python train.py --encoder_arch="vit" --encoder_parallel_block=false --fusion="prefix" --decoder_activation="gelu" --decoder_fused_qkv=false --decoder_dropout=0.05 --residual_init="none" --optimizer="cautious_adamw" --batch_size=64
Rows from block 9 of the image encoder of a small image captioner, named by matrix and row number. Rows with one number belong to one neuron. Each number is 500 + 40 x the weight over its row's rms, rounded and kept within 0 to 999. All counts start at 0. Numbers have three digits each.
Before each neuron's rows are labels from the 100 images, of 14976, where the neuron reaches its highest value: "top examples" is what is common among them; "colour at peak" is the nearest of a few named colours to the mean colour under the peak. Only what is clearly more common there than usual is listed. The data: close-ups of made-up surfaces with and without defects.
# fc1: MLP up (encoder.blocks.9.mlp.fc1.weight, 1280x320), inputs 0-106
# fc2: MLP down (encoder.blocks.9.mlp.fc2.weight, 320x1280, transposed), outputs 0-106

top examples: bright spot; brushed metal; hole
colour at peak: black; white
fc1.199:548468554473494484461430531497495501528483524477536561557570554477546494464432519464503490553534516503454457511527588477427491497519518512465458493494490510405454505461569564438520476526525433487453520500514531424482472436525466491480471530494489410509525519586529515486484543496542493466462536497533524533493467520432524
fc2.199:450543490485554518487561469508473461436464473457549509534549408485454481548501535515541488478499550507493530501544521493444495528506554461484510473471446466477561501569467462537507454541429455493450598479504572558513504513543472494535508483502482499510490485469447496582511539492424458464462455496531517551492533480490557

top examples: circuit traces; stain
colour at peak: green
fc1.502:440489466451529479479567515473538519506524465498526463491540561463513459475453513508505445538526511495499439563547580467515460496460468523497436521535516435474431509533564532521483485532537511558499492484509531466527482470525524449489476479500512506487489592506517494493448467469470462507433463440492470386458434472507472
fc2.502:572486571496505464376552441529514466554480529517520487465615538489511514461427516436467487514497465472515477593457502542540488515445513508488463540517457524483458506463545504514512533517544493469490459486438464592550492497459497530517487415509465415512456520560506534453504496484574524511504538483502471498454455499433489

top examples: wood; scratch; hole
colour at peak: brown
fc1.206:470478469449555457543482519497501545575523465505493529522517502505483512510452503474462539488481482432507503547494489497490454480461448461506546568504506498483529462497566592473555506458503484431495469462543491497521509468570535522531449520478483567540331482459515517476478469428499486489459562495442514510521386521555424
fc2.206:538493507482482516471405409497503516408460560509446469543564531507556526408490518513495444570472423485495474470491522432525443567524502542532512511411498498481486475483515488487515526450606521582449476491466483532528505489483520547486475542527475537484466529465493517519515462447509496520517502509533547483510465518570585

top examples: woven cloth; stain; carpet
colour at peak: blue
fc1.550:465523490507503522540521533486515500497492472527461399543481451483589498568525510565471507472495486484585493509524441476489476459485514545450484469500514424509576468483529523498498582492563451516522468537525509498550508508535417537548616526558528474506503576441520529518368475458413479550457487476414456484545486553538526
fc2.550:497506402517548586467513446525561480502527494462512565482483432464490411465589472460446456511458452500490454497481477485519493444440442546585471565451513481482504472495488441548537519489475524502419532540487532468478480487510527586538505542546514504467471483555477465509497518526468525507467506498430483490478530535505478

top examples: circuit traces; stain
colour at peak: green
fc1.413:440473443511546535532507489517603457540565489534492462549516492436539485474522524515435499485486503441461570576525498488486505488480534467500518522476536347499445517577551506489559492494505474489461502539466574455464449510437476522521511507472538466498523563520486483514514478511498398447523514511468497543489551511514519
fc2.413:491543494523459469477446491534548506484427546532531421480547575568503514512503528475428494548538470418568495528479462475505498471586472566434487589456541515516466523398472563496421516447502531509516455471472492540497498494453539514504466456526422475489519529493537561384534481480553480530559505469463508520556484467508476

top examples: bright spot; circuit traces
colour at peak: green
fc1.740:538475503491586460508486443526452516474516540512553425532519571477443539544508471484480495469478487526433412471455488523411509528490500476471487553496468473489502464519569592403524455504475525502536465465496527504476535540527508436509450498444487541455483533554472571481477549514620478481482566531494493582580530532472502
fc2.740:540530476477503521469534498445478503474497461516467480531512471542399538538558432498496447485473516547490467532514501478436461483519589502486470452476459486538552534516514458513487426498455445522405533508538552480512477485565562491552479481483494512529498491427434441566510387458472505454506507454504485594533537464504540

top examples: bright spot; circuit traces
colour at peak: grey
fc1.708:551412534558560521544527483513520504574513413500468509511502473506453496507483475484456529583453455504476516591509498580485446471543481483523546543571514531523515471499490467430535543496462518504489504455580485538476483514551485498508568509527524511410426562549540496505472555510558498547483528555472530517535501548451510
fc2.708:510526455462471527558514471525522518498461523531523481513479558490518501512409496418505539527539501549467494477491528545442502518566516540471494517392549478557461514544410458454451429513469548544556441514520464523504544534438493498537522510428476536491495458511564555522476456462541421490521502509526520477505473525519481

top examples: hole; brushed metal
colour at peak: black
fc1.241:428544509461477526474476532415507520481482526543543469571553469456463511451515360460492472510576548480540482470485498435459429464530494556476522489473560449529482519463498418524518464449568470531446492475510567463548511553529508519491435443468431528508466499452454539528493490476531459431447534533515463589504486481525520
fc2.241:492492513535510545504516524462540436470512476521514442508465494518486433402524449448467538554516428465523416432513504428475451490487495458486467492498484514455452460561459544521449549509504513510546461568533461476448520489510582461459449501514508453451489431519481519532537501506462465477530484485480508546540430446484553

top examples: circuit traces; stain
colour at peak: green
fc1.40:423482494457463576464525490443430563509504573515515489500521532493479508536501543541441449496569404467469536548554519521561449467444490475525420580529499541508490449430523448565551589544499486530456476499540459529533484531521531540482503484469463483482476567527558493488457531494490453505543545456482538449506535472506445
fc2.40:526525400554396524526482453473567532521445520442489544519521518471522529505451469530473449480424502493511496557442487465496506471523473475452482562535485466476447503513545515502485513516582480530500520460489516507458393456457436502522511482586510541577545522439578587506547470528520541495443527493512539487470418574509497

top examples: bright spot; circuit traces
colour at peak: grey
fc1.736:468453486501463517521472457465540556477542540546510508447457483503522518559537459509411478477448509532519492539530535492469499509509482479453560490492533469593472472533540522567563560499472437533445509407453461493531457500426558521487461527479484458450467552502488475567436575527468448513495640465505452485499467527498422
fc2.736:585581496455462514529471479524503520551422524534497487460489475531489474515415535472488495534496490474490474565425504475547538487534478491403509530539502519501487495500521484463488524556528545465542530379474524549536485550478513550460481456492447494548497526555514602366499515499478545522495521506527534481546529554462445

top examples: stain; hole; carpet
colour at peak: brown
fc1.533:508541475491485515591494507456456525457550556563545528487454484523481458485460564432476433542466559532557399585500444536497562481495514508419486581529559495527444483507456495534508486461507469498467521495498498457473537541522543502448540519506524528505582549540491553526345538459517506524494474404546476462555516539480542
fc2.533:517529503506490475418438464496427523498514535442448499458519520485547471545504512489481501516488529425495458444444426549539510449464536488512445488505531606516471445489486479516480534521551531524486553524472509552500466502485504531490471505518543519512497454516515519453476488476525475513469502490490517451523493563492480

top examples: woven cloth; carpet; no defect; defect: none
colour at peak: green
fc1.475:446478527490491632519493550506539539532488553532415458566489434439511481507459515504508409507512463482567534547505430478466489521505424499539537493462457465475496484492513482546504455505537445466499469555599561506526493476501488457525544522553518494528449584467510486530532468535534480491555497484473469514542467508582525
fc2.475:486455496566493510471431521514554498500478492482543571522471507488433573548534447481506551539498536501488492508541480466614446510439471494494463504451613485532477512514496548508513457550475525525554396528494475592534490560464471570552470541521527502518485444443507569529518497505536494547534525387509470521425493475558504

top examples: wood; stain
colour at peak: brown
fc1.212:478545447465551468524413545544463531456520579508485469497548446498551485590530473524483481498501414508540548449482553499496541486445498355567498480524488482506398482520448441596532574572448493550516475425499535530451534548501519500487572516562453460458515520536491483531461516536494516546523540476468475547471457498523513
fc2.212:498509495531421545478432521438536535500511515492553528545583468492477465535491504509464479502505559491531555483528547497488432480522505496459521504453581496566495504518505450488487507470440454514433450457538564494470459471467536493482561551476416522440488505457548571514539513490534458506460542411478454548535519432567528

top examples: circuit traces; scratch; hole
colour at peak: green
fc1.451:449446491506481509494489513455568537550510514537517505502464455479496541518467546546549475524503443447560461503482527510515469399499489462502469502536504454463487502440484431507595495463490464461543502494562469414459549531492540532481548528520486480483494497468553502518454496535512521488515593497452465513558478473541514
fc2.451:469498439512476482508494466470567499535520479488467573468455520469509545540501512546490491481471533486492485547477463447463469479495517435498522525572489531492601530552483463581474454510467467506509516475410528595542486459475557495550562491493471544505476505498467529493491422532535495466447414518511451539493559482559478

top examples: circuit traces
colour at peak: green
fc1.31:432513497446465513441476462559558523510514506410486509517452584578531540501501482526441416541500548443502519602549514471571442489477478545479445594531497517510525482521545559493529480539515494470486476435528529505502525567543506514462475518442507516510522585532569514527486532521443491500408533478487517511443490460542455
fc2.31:527447425522607416507472505497543479561489509476496549463479455536474479445484474492479500528524472480506493560454518505493473486446513448516479546524487538514538472531489500537523505532489447513446516561526480429487458470460478480503497451576570472547505555440485330436515479548573513506475506500476455531525488506475479

top examples: circuit traces; stain
colour at peak: green
fc1.553:433549515463544528483491502507528474471481484516495506477543500472518560540501526557528512521508503498481539552445507465480606485505429506458487454485528490523487480455499476447541564553485566512488432443487506491509458471535507559507505533442536495518457512552507530487452515436454483499478522526531535412457508531533415
fc2.553:472486519505489491515534561526522506505535504474525499503440511517451398476528571516526535445501481459474449512530497478507475507487535488523471506504481567494571532454562550521436473461490613494536508545479491504545450518465521488533524510537569514518533542502469476500507452516538616459503481511413428406484488458525481

top examples: woven cloth; stain; stone
colour at peak: grey
fc1.402:500453511516569529510532476500465463490503554512461584483521513446444458520516501507509510459482550438506503536545552529505473504496483501521507551587473452430466511512550463493448502490550487509620463502478562452538528512503552522487547559492512492468494603458497523499493499438481501542458514499434495550481513500562564
fc2.402:459489517468481489547564557537521549562567548527486438486435517512508451467571585540514545467605444514472479480500423509543554550494453457642464460546505545432449491475507555515476562465524549511473459575528428500534504558482521453443497526494534438450567503551498497498475526500510505550550531525415499453512474497502469

top examples: woven cloth; smear; no defect; defect: none
colour at peak: green
fc1.699:528448477507491552501585541498468529460450452478441530515562493488531480565510544553455524516494537482551479499513481497510520429493458552523507425492484521465472488483526508478568490463528521584511511518519492508549506567490470431481534510475554511446508495562494477512425474523487500486483497468509511480480521441552430
fc2.699:416478444500480549551500538508483467485535454528475558531504450514476536541555483556468465501518457495479546566518523504475523541473450510525570404508585529521549519492440539514477524486418552515500479473568507504547548524484548482531489488508599508439496553463563476494485528501494494468499559504471448513454490457505491

top examples: hole; stone
colour at peak: black
fc1.552:474451550529501553450475454462607463492490499535530550479515475491512501494521498445433491512446509442515531575518536496427459472455462535425532507511513470445489480529577437513584463542558459500435458455510553513549507488554497498547476509510513512452530491491575486579483532522503493534446487522446514574474501477491412
fc2.552:478452471492528469504479520454443469533557526528504604522427447471495481534578489413528505506483453490543515434521417529519477483556500488438443501488491530446540527479495431510526502471484502570481495636451459513503487450482489544465461539537584439505476523568467437398495522473473600542549496454504505529523560512514477

top examples: circuit traces; scratch
colour at peak: green
fc1.264:483462535502498570517491537483494602487486530508481412495514526448525514525555522488539475526545511511490571510522525463478478519527433487501537492428483488503477490503539482589525556549526482492557517455450506502510515530550541537516532579457442563551527451521517441508503506428416554530452521470455551384474526436522422
fc2.264:455463408538526538577494579503551496558518475520466551514481439506463466479592565517557540500480498518513538432524480473451451512528447456517561433478501564437511517489482514545543477499508510558518543525545471461509478571467548489578502503509594458492517448468469451488497501521497503486513497557531431468463496438547407

top examples: bright spot; circuit traces
colour at peak: grey
fc1.130:540494430525431576542467480504455510568518538494500513498452460529463528597548480529547473488483485489493490492526509496481462424496519462453616531509526564496538461501466507482514559515460499562496621490508508503571512457467545547503533540509524537474519546477582479465435475607488477507538508522479524477466475497554437
fc2.130:519505508468504486455516455472496479499475545571506535457547514484467466507492473476439460558511503480530460554457507448510498513491520520469482503460471559457493437483488497496466551503583466523488525419462412489517491525465541604455464520510383453509481504571522548535418469495550543533511515465478508554545480491493511

top examples: stain; carpet; scratch
colour at peak: green
fc1.352:454470443462470536504483483540523507468547427487518447514468462515488561487489506535480436523478440519471519556473496525532547459515490461521555443544507551490516437478537493520480537430541524505499501486550543499497592483491532466515539534504449548491462501522531438604494520507493502531498555474502463466486456477519463
fc2.352:497570526447525507546473546539441475510509528509618508470566427502414465516565557444562457488542528474471526497504527482466498492475558504499523490491499488501535455437509424507423498509594494483486535483432532514451520511590525566436518455505457451534432544507496536542532508477466538502475515476506589493422546526507539